config = dict(
    init='trunc_normal_002',
    orthogonalizer='newton_schulz_5',
    batch_size=64,
)
Rows from block 8, named by matrix and row number. Each number is 128 + 32 x the weight over its row's rms, rounded and kept within 0 to 255. All counts start at 0. After the name is the row's rms in percent of the matrix's.
# fc2: squeeze-excite expand (model.decb.0.0.se.fc2.weight, 256x32), inputs 0-31
fc2.9 059 [ 89 163 128 135 106 108 138 107 130 124 138 157 165 140 120 191 128 129 160 165 164 196 130 151 139 136 165  45 127 124 197 127]
fc2.10 095 [187 148 128  47 130 182 125 205 115 125 140 163 125 145 121  90 130 124 176 128  76 126 129 131 166 116  82 165 126 128 135 122]
fc2.11 069 [180 145 126  70 109 181 126 116 137 126 177 100 173 166 138  77 126 137 162 136 138  73 130 105 183 167  98 183 128 128 112 129]
fc2.12 077 [143 130 127  91  85 175 126 128  67 133 127 132 134 115  99 160 127 131 161 109 179 139 127  81  78 138 132  45 128 129 201 131]
fc2.13 078 [ 69 119 128  83 134 135 122 162 117 128 113 106  69 155  89 192 126 125 157 154 114  90 127 110  59  85  93  69 127 129 104 127]
fc2.14 070 [151 112 127 187 124 115 130  49 104 130 126  85 127  86 125 150 129 124  60 145 159 121 127 143  87 105  98  41 126 129 101 129]
fc2.15 056 [ 51 151 128 204 155 135 135 123 134 131 119 164 163 141 106 115 128 135  55 108  99 139 132 161 107 114 134  45 127 136 100 124]
fc2.16 066 [149 144 128 206 126 170 136 153 149 130 125 144 148 129 124 213 127 131 210 127 163 177 130 148 147 140 126 190 128 126 138 128]
fc2.17 105 [113 164 128  87  81  95 132 127 169 129 150 163  95 178  45 186 127 125 108 131 135  80 128  84 117 151 160  90 126 127  91 127]
fc2.18 059 [159 120 128 199 101 158 131 144 128 129 127 124 121 108 161 196 129 132 223 137 144 170 128 116 171 138 149 195 129 128 103 133]
fc2.19 036 [154 110 128 145 170 114 124  92  71 133 151  50 170 212  84 176 129 133  96 109 128 109 130 163  90 142 146 119 128 129 135 118]
fc2.20 064 [130  90 128 163 177 102 127 115  92 132  94  78 145 118  83 153 129 124 109 119 144 143 127 112 163 118 176   9 129 128 125 131]
fc2.21 067 [129 126 128 198 144 119 119  71 114 130 140 117 173  79 107  96 128 125  68 146 154 152 128 170 199 176 125 181 129 128 158 125]
fc2.22 080 [148 125 127 146  33 111 126 130  97 133 121 119  66  74 137 180 128 127 190 109 140 142 126 116 181  84 123 178 131 130 125 131]
fc2.23 077 [157 157 128  96  63  85 125 121 139 126 119 142  77 114  69 186 127 123 162  75 160 104 126 144  74 104 115  62 126 127 127 128]
fc2.24 047 [126  75 129  91  77 116 130 135 112 125 133 144 107 127 121 169 128 127 150 159 168  87 126 121  77  80 130  28 126 129 186 135]
fc2.25 041 [148 138 129 211 117 123 132 156 149 128 117 128 154 136 122 219 128 129 209 130 159 178 133 139 112 131 116 190 128 128 149 124]
fc2.26 065 [ 82 146 128 176 123  92 140  70 135 128 123 127 131 177 122 163 129 121 142  73  77 185 126 155  72 148 115  67 125 129 176 132]
fc2.27 049 [134 130 128 129 109 194 121  53  84 130 143 129 113  61 107 183 127 137  78  57 132 105 129 132 137 130  87 173 126 129 137 127]
fc2.28 038 [130 184 128 206 124 130 119 133 120 126 148 147 151 145 112 194 128 123 196 117 157 211 129 136 162 137 159 154 127 126 168 133]
fc2.29 073 [ 78 100 127 220 148 105 124  85  92 131 131 172 119 150 111  82 129 127  79 100 100 141 127 180  96 151 114  78 129 128 162 131]
fc2.30 085 [ 92 115 128 213 108 181 129  97 113 133 116 138 109 101 155 130 127 125  69  81  83 149 133 111  95 163 161  58 130 129 101 123]
fc2.31 039 [144 153 129 145 155 106 123 154 122 135 112  83 184 173 144 106 128 119 113 126 151 161 128 125 149 170 222  52 131 128 179 134]
fc2.32 122 [133 118 128 214 138 133 122  33 138 124 134 107 163 129 100  71 127 130 104 165 124 172 127 133 172 141  91 170 129 129 161 131]
fc2.33 111 [ 89 130 127 141 131 122 130 136  59 130 132  51 204 136 146 201 129 133  51 144 125 117 126 137 120 125 144  91 129 128 153 123]
fc2.34 084 [110 148 128 143 143 106 128 105 145 133 143 101 141  45 100 164 128 131  65 189 174 107 126 142  65 162  67 100 129 129 126 133]
fc2.35 070 [109  72 129 120  89 184 128  96  76 131 126 154 104 136  99  58 130 131 170 176 151 159 129 125  79 115 110  67 129 126 165 127]
fc2.36 200 [142  86 128 146 173 183 128 171 164 129 127 132 151  92 126  74 129 126  97 151 111 175 128 215 108  73  94  94 129 129 123 137]
fc2.37 029 [106 136 128  53  98 176 125 113  70 126 130 123  90 205  87 138 127 140  59 120 154 115 128 120 124 106 144  71 129 128 155 127]
fc2.38 086 [129 185 129 143 154 138 124 112 110 126 130 128 138  93 103  71 128 118  94 206 152 186 126  91 149  80  60 172 128 126 156 126]
fc2.39 153 [167 123 128 188 180 142 128  26 117 131 124 107 137 132 106 122 127 128  89 132 154 127 128 164 122  63 146  58 130 128 135 129]
fc2.40 084 [132 147 128 195 177  97 133 114 152 126 153  31 157 165 151  66 130 122  83  94 114 101 127 148 112 138 123  99 129 129 165 128]
fc2.41 131 [138 130 128  69 163  78 125  90 193 126 117  73 140 168  90 183 128 131 140 104  58 131 127 103  65 128 123 123 128 128 125 129]
fc2.42 067 [ 84 166 128  92 125 164 126 187  79 130 136 115 130 172  88  65 129 133 196 126  88 139 128 180 133  87 141  85 125 131 146 126]
fc2.43 093 [ 64 107 128  87  96 111 124 146 135 130 110 189 150 121 109  94 130 123 197 127 132 138 131 102  87  79 101  37 130 129 141 135]
fc2.44 069 [134 107 127 106  93 117 124 155  97 123 112 135 135 119 134  94 130 130  79  68 113 132 127  83 171 105 123 255 129 129 127 130]
fc2.45 107 [109 113 128  79 115 136 127 168 163 134  97 103 124  77 115  53 129 128 182  95  84 114 128 124 148 122 135 211 127 127 185 126]
fc2.46 041 [146 107 128  38  74 115 127  99  75 130 124  87 164 121 182 198 128 125 129 181 129 130 122  95 165 122 123 130 128 128 160 130]
fc2.47 078 [ 88 132 128  36 147 170 129 159  47 129 122 146 114 163 131 119 126 125 178 104 164 116 129 119 136 149  91  93 128 130 187 125]
fc2.48 109 [122  88 128  99  98 142 134 179 114 127 127 163  91 121  94 120 126 124 193 129 123 120 129  90  30  93  76  72 128 128 119 132]
fc2.49 143 [119  70 128  61 133  93 134 105 192 133 122  88 152 114  66 174 128 126 169  82 107 138 127 118  85  72 110 100 127 126 132 127]
fc2.50 082 [110 141 128  40 145 142 130 112 173 125 128 151 129 129  68  90 127 122 209 114 116 122 126 178 192 106 147 103 127 129 158 121]
fc2.51 085 [ 93  86 129  50 112 164 126 176  77 129 122 157  82 127 110 153 128 130 174 147 154 152 128 114 127 133  92  88 128 129 208 128]
fc2.52 062 [ 79  84 128 123 140 150 129 110  79 130 154  95 142 126 121  85 126 131 136 153 112 160 128 131 151 109 166  33 128 128 216 126]
fc2.53 053 [119  96 127  47 108 154 126 143  79 123 139 149 152 135 118  95 129 118 205 128  76 158 127 107 201  74 115 152 129 129 131 124]
fc2.54 104 [101 119 128 170 120 118 129 155  75 128 114 114 164 114 127 143 126 127  46 154  93 166 131 124 190 100 101 217 128 131 158 131]
fc2.55 129 [139 143 129 127 120 131 133 154 181 128 136 156 122 181 144  63 127 128  96 194 182 110 129 100 162 224 149 149 128 129 142 129]
fc2.56 111 [134 144 126  50 123 180 130  75 132 134 137 112 109 155  94  77 127 129 177 151 215 177 126 159 134  93 129 148 131 128 132 129]
fc2.57 104 [ 75 114 128 208 129  89 126 114  80 128 129 155  34 125 154 110 129 125  93 108 110 138 128 151 141 186 127  84 127 128 153 126]
fc2.58 163 [156 135 127 156 169 165 130 130 132 127 127  83 192  94 114  81 128 120  95 152 110 214 128 193 110  76 101 152 128 127 110 126]
fc2.59 095 [ 81 138 128  60 140 176 131 151  75 125 128 112 122 114 123  74 128 125 223 116 114 136 129 106 125 116 122  58 131 128 165 123]
fc2.60 086 [104 135 128 142 172  27 132 106 161 125 101 119 134 101 107 185 127 127  78 150 130 167 131  96 105 174 196 120 128 128 130 133]
fc2.61 073 [229  80 126 146 166  90 129 108 107 131  99 151 124 136  90 129 129 133  89 158  98 109 127 151  80 167 112 172 128 129  72 132]
fc2.62 107 [108 183 128  57 126  65 124  98 160 128 141 158 107 135 128 202 128 124 100 107 150  76 129  82 148 152 144  88 130 128  82 131]
fc2.63 068 [ 91 161 128 141 174  89 127  98 125 131 112 102 134 209 131 186 128 127  40 124 124 142 129 153 144 172 179  94 128 128 124 121]
fc2.64 061 [146 138 128  57  84  71 125  65 115 128 138 123 150 139 133 160 128 125 183 179 119 182 127 158 140 122  94  84 128 126 187 128]
fc2.65 092 [113 166 128  66 115 136 132 156 149 126 119 135 171 113  63  27 128 131 195 156 116 172 127 148 143 105 109 121 129 127 144 128]
fc2.66 094 [ 94 142 128 116 168 218 128 117 156 127 166 147 106 141 177  19 127 130 142 165 118 140 128 125 137 113 125 161 130 129 153 130]
fc2.67 090 [188 125 129 165 159  66 134 142 114 128 133 128 159 164 163  82 128 124  71  99 123 107 128 149  97 119 124 211 129 128  66 126]
fc2.68 101 [108 123 128 184 113 124 128 108  77 127 131 127 126 104 147  75 129 127 100 152 173 152 129 104 253 128 115 134 129 128 170 129]
fc2.69 051 [170 156 127 101 100 174 128 105  72 125 116 185 130 101 134 117 126 133  92 158 152 144 126 116 153 130 161  66 120 131 227 125]
fc2.70 174 [103 115 128 155  65  83 129  43  86 130 127 122 117  85 126 203 127 131  85  92 135 109 128  93 167 165 107 104 128 127 137 128]
fc2.71 096 [133 101 128  78  61  96 130  57 161 127 117 177  90 162 132 198 129 120  89 131 153  99 127 124 109 172 164 136 130 128 162 129]
fc2.72 058 [173 176 129  47 134 191 118 114 165 125 129 142 156  91  94 135 128 132 123  77 144 122 128 101 172 134  67 164 128 131 174 133]
fc2.73 104 [160 113 128  92 179 200 128 180 127 132 130 125 146 170 151  40 128 129 152 152  85 120 128 107 119 181 126 143 127 128 179 133]
fc2.74 110 [173 111 128 114 106 129 126  79  38 128 132 188  73 144 107 187 128 125  72 125 123 101 128 126 133 149  79 164 126 128 147 130]
fc2.75 111 [187  76 128 163 166 134 127 137 155 128 145 115 170  74 165  66 128 127  88 171 114 166 128 169 130  70 134 137 129 129  79 124]
fc2.76 088 [ 68 108 128  86 136 173 129  87 104 127 120 138 118  82  82  43 128 132 216 147 122 158 127 123 125 122 114 104 128 128 161 129]
fc2.77 109 [164 176 128  63 132 133 127 125 126 124 126 125 142 154 120  83 128 127 217 115  97 134 127 160 109 119 139  22 129 127 120 127]
fc2.78 112 [ 57 135 128 205 122 112 132 197 115 126 131 160 148 143  92 122 127 126  48 115  87 135 126 160 140 155 137  78 129 129 156 131]
fc2.79 103 [128 127 128  86  54 182 124  75  95 124 137 103 102 142 142 105 128 125 113 152  69 179 127 138 192  98  91 149 127 130 180 131]
fc2.80 087 [111 161 128  30 129  97 127 156 100 125 128 187 117 145 125 141 129 119 187 139 135  99 127  74 176 137  80 184 128 129 136 127]
fc2.81 122 [126 191 127 173 129 143 124 109 101 130 122 196  92 176 101  86 127 131  93 114 125 116 130 144 154 212 140  59 126 128 143 131]
fc2.82 176 [135  56 127 129 140  85 135 158 168 124 119  89 141  87  73 168 125 131 158 123 131 106 127 101  40  72 102 109 129 128 104 130]
fc2.83 055 [192 143 129 115  37 181 131 124 146 133 146 119 196 174 129  91 130 125 119 112 156  96 127  90 183 161 137 112 128 129 141 137]
fc2.84 039 [159 158 129 154  85  86 129 100 109 133 107  34 154 120 136 122 128 136  40 111 128 100 127 147 110 100 193 138 132 128 102 127]
fc2.85 054 [185  88 128 177 165 102 129 182 118 128 138 170  95 118  84  60 130 125 133 146  75  85 131 128  74 104  91 157 128 125 120 122]
fc2.86 064 [135 142 127 157  74 121 132  58 129 128 128 162 125 122 162  71 127 120  72 129 166 145 128  79 203 150 131 180 128 127 172 130]
fc2.87 075 [106 110 128 134 142  52 126 156 133 134 129 136 108  59 126 188 128 128  93  97 158  93 129  73 110  76 101 117 129 127 198 132]
fc2.88 059 [132 112 131 105 149 123 146 187 196 118 109 144 154 142 173  47 129 126  53 173 105 124 129 170 152 172 118 120 129 128 121 140]
fc2.89 119 [ 93 149 128  68 138  90 127 149 157 132 131 163 122 161 121 119 126 128 184  95 121  49 129 108  84 119 138  34 128 128 118 114]
fc2.90 186 [164 184 128 157 175 150 126  92 183 131 125  33 157 150 167 112 128 128  78 136 136 169 129 162 111 118 146  97 128 129  92 127]
fc2.91 142 [117 170 128 117  53  58 129 106 153 126 146 150  70 102 108 197 126 128 124 129 171 115 127  67  98 134 101 127 129 127  87 125]
fc2.92 076 [139 133 128 184 139 104 129 178 125 130 141 147 143 110  90 108 129 129  36 142 141 112 130 120 156 119 126 242 128 129 147 124]
fc2.93 073 [125 105 128 121 138  66 132  70 139 125  96 140 129 206 131 161 128 135 161 123 175 186 127 142 103 173 161  80 127 131 186 128]
fc2.94 105 [163  92 128  76 140 188 129 129 107 125 168 112 150  72 186  64 129 135 180 128 118  95 126  87 155  98 182 140 129 127 139 136]
fc2.95 074 [140 119 128 138  71 155 123 117  72 130 141 138 107  79 107  43 128 131 133 204 144 162 128  93 186 124 113 159 129 129 163 128]
fc2.96 099 [129 218 128 179 100 111 136 126 151 128 134 195 110 178 143  85 126 127  71 114 129  95 128  64 166 142 154 117 128 129 125 135]
fc2.97 055 [106  76 128  66 106  73 131 139 120 137 137 102 120  72 109 188 128 118 150 137 179 118 126  56 178 150  97  98 126 129 152 122]
fc2.98 034 [178 101 129 198 179 146 129 154  91 141 142 126 155 125 137  45 127 133 156  68 128 163 133 125 149 136  59 125 132 126 152 129]
fc2.99 124 [ 91 128 128 149 148 192 130 143  60 129 130 155 148 108 150 111 127 132  69 174 148 142 128 134 208 166 140 198 127 128 137 135]
fc2.100 064 [142  93 128 177 157  25 134 137 197 134 134  86 174 130 151 165 127 124 114 142 130 122 131 150  55 121 131 148 135 129 126 129]
fc2.101 093 [ 26 117 128 211 143 138 133 153  79 128 136 146 127 148 126 154 127 125  59 104  72 132 128 123 115 126 139  94 127 128 149 123]
fc2.102 140 [123 184 128 112  68  94 129 132 142 129 133 128  33 169 112 168 128 125 165  93 115  92 128  74  76 131 128  99 128 128  91 128]
fc2.103 153 [113 183 129 110 135 174 132 109 173 132 139 185  74 164 118  33 127 127 150 152 190 145 129 114 138 166 149 137 128 129 151 134]
fc2.104 078 [127 119 129  85 109 136 126 154 118 129 125 138 147 123 128  64 130 125 206 112 132 140 128 103  85  87 123  19 131 129 178 127]
fc2.105 179 [113 184 128 183 156 139 127 148 123 126 129 173  56 188 164  86 128 127  81  99 110  96 129  98 123 164 163  85 131 128 167 126]
fc2.106 083 [174 113 128  80  94 164 128  91 104 122 128 136 110 174 131  54 128 121 149 213 131 192 128  95 145 100 124 157 127 127 157 126]
fc2.107 073 [ 93 117 128 173 148  97 130  75  83 125 146 134 219 104 132  97 128 126  94 128 145 169 127  84 178 156 148 185 127 129  97 130]
fc2.108 063 [143 117 129 128  69 116 121 116 110 130 139 156 124  74 151 121 127 128 170 189 130 124 126 152 104  80 130  14 127 127 171 126]
fc2.109 082 [140  64 128  71 126 134 128  90  96 129 126 161 107  90 142 198 129 127 157 109 164 123 127 133  90  57 164  65 127 127 151 126]
fc2.110 098 [176  97 129 159 201  96 128 162 145 134 140  98 160 142 129 178 128 125  76 142  92 145 126  40 133  91 134  82 129 129 136 130]
fc2.111 077 [123 181 129 181  95  97 135  98 132 123 129 109 107  27  85 143 129 126  81 138 153 146 128 152 101 156  76  82 130 127  98 133]
fc2.112 125 [110 140 127 227 131  85 130  95 128 127 142  66 124 123 147  90 127 123  91 114 168 171 128 121 129  57 139  75 128 130 102 129]
fc2.113 068 [118  47 128  57 126 118 134 120  94 130 135 189 134  88 132 128 127 126 116 133 103 140 126 138 190 111  78 205 126 126 101 129]
fc2.114 083 [ 59 127 128 204 173 153 136 140  96 127 140 131 154 115 134  68 129 127  78  96 171 159 126 168 137 120 139  55 127 128 119 127]
fc2.115 067 [175 148 128 150 182 171 137 185  84 127 141  91 110  97 119  32 128 131 163 140 151 161 128 128  92 143 140  73 127 127 122 127]
fc2.116 096 [ 93 132 128  97 109 156 131 128  72 128 121 163 118 101  94  66 128 131 209 128  77 135 129 110 110 112 107  39 127 127 155 127]
fc2.117 143 [136  94 128  88 177 102 132  83 165 125 146  85 149 181 124  80 129 126 188 184 140  72 126 141 101 174 137 179 130 128 119 127]
fc2.118 048 [ 94 158 128 195  90 100 138  79 144 129 118  69 143 163 106 151 128 122  41  90 120 152 129 148  94  96 181 119 124 127 143 130]
fc2.119 060 [ 54  74 129 152  98 102 130 103  90 133 122  93 146 131 105 156 128 136 125  90  78  81 127  58  97 187 151 108 123 125 101 128]
fc2.120 043 [132 131 129  51 150 124 128 164  37 128 130 117 131  85 141  91 128 129 148 159 199 140 130 135 167 114 109  98 130 127 188 133]
fc2.121 063 [148 135 128 134  35 125 131 124  82 126 131 162 125 155 122 173 127 124  47  82 123 109 127  91 143 194 171 120 130 131 151 131]
fc2.122 081 [144  91 128 184 143 152 131 159  91 129 135  91 111  89 155  45 127 139 127 163 104 156 128 175 135  46 118 156 128 129 167 130]
fc2.123 060 [185 106 128 197 141  59 127 195 128 116 184 168 164 164 122 113 127 129  68 157 114 128 128 158  98 121 144 112 128 126 111 131]
fc2.124 133 [114 127 128 147  42  40 125 131 100 126 119 161 117 103 112 158 128 124 154 123 159 123 127  88 187 132  90 144 128 129 197 126]
fc2.125 083 [137 169 129 158 122  78 127  53 157 134 161  80 143 159 118 181 129 127  61 151 116 173 128 166 131  93 143  80 129 125 162 126]
fc2.126 053 [165 136 128  36  97  94 124 194  85 123 117 157 154 106  95 150 131 126 168 122 156 135 129  71 173 153 118 176 126 127 136 129]
fc2.127 062 [ 88 136 128 159 110  85 131  85  39 129 133 120 118 122 131 147 128 124 144 122 150 179 127 154 200 161 116  45 128 128 145 128]
fc2.128 086 [ 64  70 129 101 130 117 131 101 128 128 140 213 132 128  80 133 128 130 186 114 114 105 126 125 104 110  62  67 131 129 152 128]
fc2.129 046 [112  98 128 147  91  61 136 123  67 127 139 118 168 113 108 181 127 127  77 159  47  84 127  77 130 107 124 145 130 126 161 123]
fc2.130 056 [147  94 128 158  86 139 137 149 102 127 121 105  85 149 179  68 131 117  70 110 131 174 131 210 105 146 171  94 125 126  89 127]
fc2.131 091 [ 89  88 128 217 100 113 126 102 130 131 122 139 198 100 119  79 128 125  86 158 108 176 128 166  97 121 148 166 129 128  82 132]
fc2.132 067 [ 80 156 129 207 107  96 129 151  62 131  98 124 157  91 151 137 130 126  41 154  96 137 129 150 118 134 174  98 130 127 148 125]
fc2.133 113 [130  76 128  58 120 133 130 132 200 126 140  79 132 112 139 152 127 129 177  94 131 159 127 113  62 104  97  57 128 128 150 131]
fc2.134 068 [ 85  76 128  75  82  98 125 117 110 129 123 123 133 105 113 166 127 127 207 142 115 156 128  96 100 144 105  36 127 128 161 127]
fc2.135 121 [113 113 128  64 102 156 130  55 161 132 127 110 123 117 151 120 127 127 176 124 175 180 127  77 120 151 121  78 129 128 207 131]
fc2.136 129 [162  87 128 138 174 171 131 116 129 128 136 111 182 175 150  84 128 130  90 165 123 174 127 175 132  48 156 169 128 128 170 132]
fc2.137 111 [ 81 160 127 202  95 171 123 139  89 128 111 183 120 151 137 113 128 130  64  76 133 132 127  90 115 198 139  87 127 127 129 131]
fc2.138 080 [140 136 128  98 109 118 128 215 103 136 124 152 124 123 135  51 127 131 184  86  86 163 127 144 120 186 136 184 126 133 164 129]
fc2.139 076 [ 95 189 129 162 151  98 127 128  88 128 130  94 143 155 133  62 130 123  91 206 155  89 128 146 169 147 145 196 128 127 144 127]
fc2.140 129 [140 108 128 197 151 123 129 120 135 129 152  47 192 115 149  94 128 133  70 112 161 173 129 187 120 127 120  70 129 128 130 128]
fc2.141 123 [114  92 127 196 116 157 135  48 145 130  87  70 107  88 139 166 129 124  66 126 172 106 128 129 121 116 108  71 128 128 129 132]
fc2.142 098 [104 185 128 138 145 115 134 116 114 126 110 141  94 161 124  76 129 126  80 142 164 117 129  53 149 177 109 222 128 129 158 128]
fc2.143 153 [149 196 127 110 131 205 120 126 151 131 113 104 154 184 133  48 128 132 159 174 174 113 128 170 127  96  87 122 130 128 130 129]
fc2.144 089 [ 88 122 128  66 123 164 123 140 115 128 143 143 128  95  93 125 128 127 202 135  69 131 126 113 130 120 102  42 126 129 203 128]
fc2.145 128 [133 177 129 166 112  85 129 179 135 124 135 118 140 154 170  76 129 131  91 158 140  77 129 115 169 204 186  78 127 132 142 124]
fc2.146 088 [121 120 128 106  89 125 125  88 159 129 129 144 100 104 119  54 128 126 192 125 227 116 127  92 132 140 129  63 128 129 162 129]
fc2.147 065 [166 138 128 152 110  68 132 158 124 131 126 133 159 124 152 154 130 127 163 189 100 188 128 108 217 171 178 116 130 128 167 128]
fc2.148 085 [139 144 128 162 143 156 131 158  65 127 133 129 171 145 118  56 128 127  85 158 151 174 128 114 189 202 149 157 131 128 172 127]
fc2.149 098 [157 189 128 175 106 110 127 123 119 128 133 194  76 154 112 171 128 124  50 149 152 126 128 142  78 130  67  94 130 128 152 130]
fc2.150 113 [123 127 128 116 143 208 127 133 127 130 106 132 127 163 133  34 128 128 188 146  82 123 128 109  99 106 101  55 129 128 168 129]
fc2.151 073 [ 92 108 128  73 105 146 126  50 128 128 136 117 134  86 122  92 127 129 197 117 153 149 128  93 157 140 117  55 131 128 192 127]
fc2.152 109 [141 100 129 128 172 181 139 146 120 127  78 135 137 137 165  38 128 129 140 162  96 103 129 112 125 102 205 168 129 129 181 122]
fc2.153 090 [126 159 128 199  95  98 127  56 143 129 106 100 109 130 126 113 127 124  72 142 120 153 129 202 107 113 199  83 129 128 142 132]
fc2.154 134 [ 87 147 128 140  37  68 127  83 137 129 130 143 119 124  95 191 130 128 107  87  84 128 127  97 153 106  93  98 126 128  73 131]
fc2.155 044 [179  81 127  84 149 100 126 146  89 128 140  90 130 102 163 109 131 123  49 120 134  55 127 121 169 159 160 187 129 129 119 125]
fc2.156 044 [ 98 112 130 125 196  95 129  98 153 130 128 140 123 129 145 152 130 127 137  71  97 156 126 102 111 150 211  28 128 131 129 134]
fc2.157 089 [117 129 127 219 167 159 125 105 140 129 112 106 134 109 102 102 128 125  64 122 111 149 126 148 143 161 166  24 128 130 138 127]
fc2.158 154 [127  90 128  94 127 105 129  77 215 129 135  99  89 142 111 153 128 127 173 108  80 114 128 106  29 100 124 124 129 128 125 129]
fc2.159 108 [ 55 170 128 218 146 137 128 115  99 127 137 204 100 162 120  96 129 126  83  99  91 114 128 115 139 151 136  85 126 128 114 128]
fc2.160 196 [ 95 145 128 131  71  88 133  53 116 128 123 138  70 177  98 188 128 127  78 126 175 100 128  74 163 138 137 110 127 129 139 129]
fc2.161 092 [158 149 127 101 154 216 125 130 120 127 110 131 143 197 140  28 128 133 113 172 137 128 129 112 118 113 119 177 129 129 167 126]
fc2.162 063 [ 94 124 128  41 139  89 125  65  83 130 133 144 156  91 152 132 127 128 211 111 158 107 127 155 125 117 134  68 129 128 148 130]
fc2.163 072 [142  91 128 111 128  74 124 153  74 128 144 147 147  96 109 122 126 127 179 125 112 192 128 152 169 158 156  26 126 128 156 127]
fc2.164 118 [141 194 128 172  84 147 128 147 103 125 123 154  74 169 118  72 128 127 119 107 151 132 127  37 139 174 143  81 129 127 118 121]
fc2.165 091 [ 79 116 128  59 128 163 126 100  55 133 104 128 131 107 116  95 128 126 217 128  91 156 128 120 129 140 115  77 128 128 180 127]
fc2.166 069 [ 91 126 128 167 135 118 127  90  94 127 138 119 160 137 125  61 127 130 189 131 107 127 130 140 127 177 131  40 128 128 210 133]
fc2.167 099 [ 94 100 128  68 140  87 131  51 165 128 134  88 146 112 121 151 127 128 202 105  86 130 128 100  62 106 114  86 128 128 118 131]
fc2.168 111 [100  65 128  93 138  79 129 125 148 125 120  94 162  67 149 205 127 126 109  96  74 153 127 174  93  79 106 109 129 128 131 129]
fc2.169 122 [ 90 175 128 192 142 144 126 144 133 130 125 162 151 169 129  73 130 126  74  96 163 125 126  91 151 199 172  70 128 129 109 131]
fc2.170 091 [144  92 128 205 138 105 131  82 125 132 135 115 182 133 124  96 127 124  59 164 103 134 129 220 126 140  99 175 130 129 126 129]
fc2.171 159 [229  71 128 182 187 153 130 115 126 130 135 119 128 108 120  94 128 131  88 140 136 126 127 170 110  68 130 150 129 129  79 125]
fc2.172 060 [ 81 177 128  50  95  47 130 172 155 126 120 149 146 130 106 168 128 129 144 143 123 104 127 115  93 107 151 113 130 128 199 130]
fc2.173 080 [201 152 128 154 164 121 130 144 169 129 133 130 143 108  62  62 128 127  75 128 120  87 126 150 160 145 146 194 128 128  77 126]
fc2.174 117 [181 127 128 159 136 129 126  86  67 128 135 142 157 147 137  76 128 128 101 111 122 219 129 145 180  96 146 197 126 128 158 126]
fc2.175 116 [173 175 128  84 103 122 127  73 137 133 136 153 108 102 125  59 128 125 205 118 151 104 128  59 154 175 125 165 128 127 132 133]
fc2.176 193 [124 184 128 138 119 138 128 146 114 128 126 185  78 208 112  68 128 129 107 172 168 135 129  91 182 186 159 140 129 127 138 126]
fc2.177 112 [139 158 128 109  81 216 132 108 167 125 149 141 104 169 161  50 127 134 124 149 183  95 129  84 153 163 119 153 128 129 145 125]
fc2.178 129 [133 127 129 133 185 193 126 101 148 126 134  98 121 119  99  51 128 128 149 166 139 143 128 131  97  87  37 140 128 127 182 129]
fc2.179 072 [134  97 128  44 126 118 129  50 178 125 124 135 172  95 154 136 128 122 177 169 131 161 128 122 147  80 136 121 125 129 192 128]
fc2.180 119 [ 68 191 128 191 146 130 129 160  66 127 131 159  98 115 132 116 127 128  57 114 151 106 128 160 155 164 155  69 131 126 143 134]
fc2.181 100 [144 132 128  51 148 107 130 119 139 129 133  92 112 135 113 246 128 127  63 100 153 100 129 153 111 122 134  87 129 129 151 122]
fc2.182 047 [ 83 110 129 204 119 115 140 129 116 132 143 134 152  85 153 137 129 130  22  98 161 158 128 176 129 100 110  71 129 128 133 132]
fc2.183 151 [104 152 128  43 156 117 126  67 210 127 138 116 145 133 172 112 128 125 172 160 156 138 127 147 179 153 148  98 129 128 167 129]
fc2.184 098 [145 142 128 186 134 147 130  45 103 130 140  91 157 127  97 117 129 126  78 161 144 167 127 121 174  95  85 184 128 129 192 126]
fc2.185 124 [105 172 128 101  98  72 130  38 157 127 123 109 118 151 157 204 128 128  64 116 169 146 128  92 118 143 140 127 129 129 157 126]
fc2.186 160 [ 82 102 128 195  85  95 130 185  97 128 120  84 150  96 127 161 127 126  54 130 133 182 129 122 110  70 114 116 127 128 164 125]
fc2.187 095 [ 93  67 128  73  98 154 124 121 117 133 123  77 117  93  96 189 129 130 168 169 125 164 128 161 115  79 132  69 128 126  79 134]
fc2.188 174 [152  82 128 126 136 100 130 109 127 129 135 117 199  46 141 165 127 126 119 141  81 124 128 150 122  26 116 159 128 131 159 128]
fc2.189 108 [174 120 128 160 199 138 128 117  78 126 147 150 164 113 143  86 128 127  99 120 102 168 127 215  97  64 140  98 128 128 108 128]
fc2.190 101 [173 139 127  70 101 129 126 137 151 124 134 179 115 124 101  58 127 128 191 132 133 127 127  63 177 158  64 170 129 131 115 123]
fc2.191 137 [129  18 128 149 104 117 130  80 130 127 108 190 114 172  88 144 128 128  83  96 144 106 127 116 123 158 182 116 128 127 158 126]
fc2.192 084 [145 118 128 102 167 133 128 137 177 127 156 123 143 173 133  75 129 132  58 117 100 128 129 152 148 115 132 247 128 127 101 122]
fc2.193 058 [ 79 143 128  50 106 103 127 137 132 122 130 118 118  83 101 158 127 129 157  70 169 174 127  88 167 136 127  66 127 128 191 131]
fc2.194 128 [135 153 128  56 191 136 127 186 123 129 142 147 160 110 109  73 128 130 190 120  94  68 129 111 130 161 110 187 129 127 149 129]
fc2.195 086 [133 117 128  26 109 140 129 209 129 129 120 159 116 102 157 148 128 130 166 183 104 109 125  74 150 138 106 179 128 128 124 136]
fc2.196 074 [113 152 128 198 140 121 135 205 111 126 116 169 116 111  93 101 129 124  47 135 110 100 128  85 171 136 157 189 129 129 108 126]
fc2.197 063 [124  75 128 203 172 137 129  95 119 127 126 117 187 104 153  85 129 124  74 121 141 136 128 158 170 110 106 108 128 128 214 126]
fc2.198 096 [142 159 128 139  97 150 128  72 156 126 145 159  90 154 134  39 129 127 160 148 171 111 128  83 172 198 159 141 128 131  94 127]
fc2.199 144 [121 169 128  97 191 157 133  93 147 124 122 143 120 191 128  46 128 124 154 176 190 152 129 169 145 168  94 148 128 129 115 132]
fc2.200 073 [124 178 128 139 119  89 126 116  74 126 124 130 189 104 150  90 128 130 110 178 178 169 130  90 217 157 145 133 128 130 170 128]
fc2.201 072 [129  92 127 155 141 157 130 142 116 131 165 108 156 154 108 113 128 130  95 128 165 111 129   0 125 118 154  72 126 130 108 129]
fc2.202 090 [ 49 143 128  35  94 136 129 152 108 130 137 186 120 131 106 140 128 130 184  94 161 114 129  98  87 102 109  84 131 128 136 128]
fc2.203 082 [107 151 128 158 143 118 135  96 147 128 126 139 144 242 105  62 128 126  91  76 125 116 128 132 141 192 143  84 131 126 137 124]
fc2.204 062 [143 107 127 171 162 147 129 156  81 123 145 141 192 100 139  72 128 129 135 127  48 165 128 203  97 132 140 119 123 130  81 140]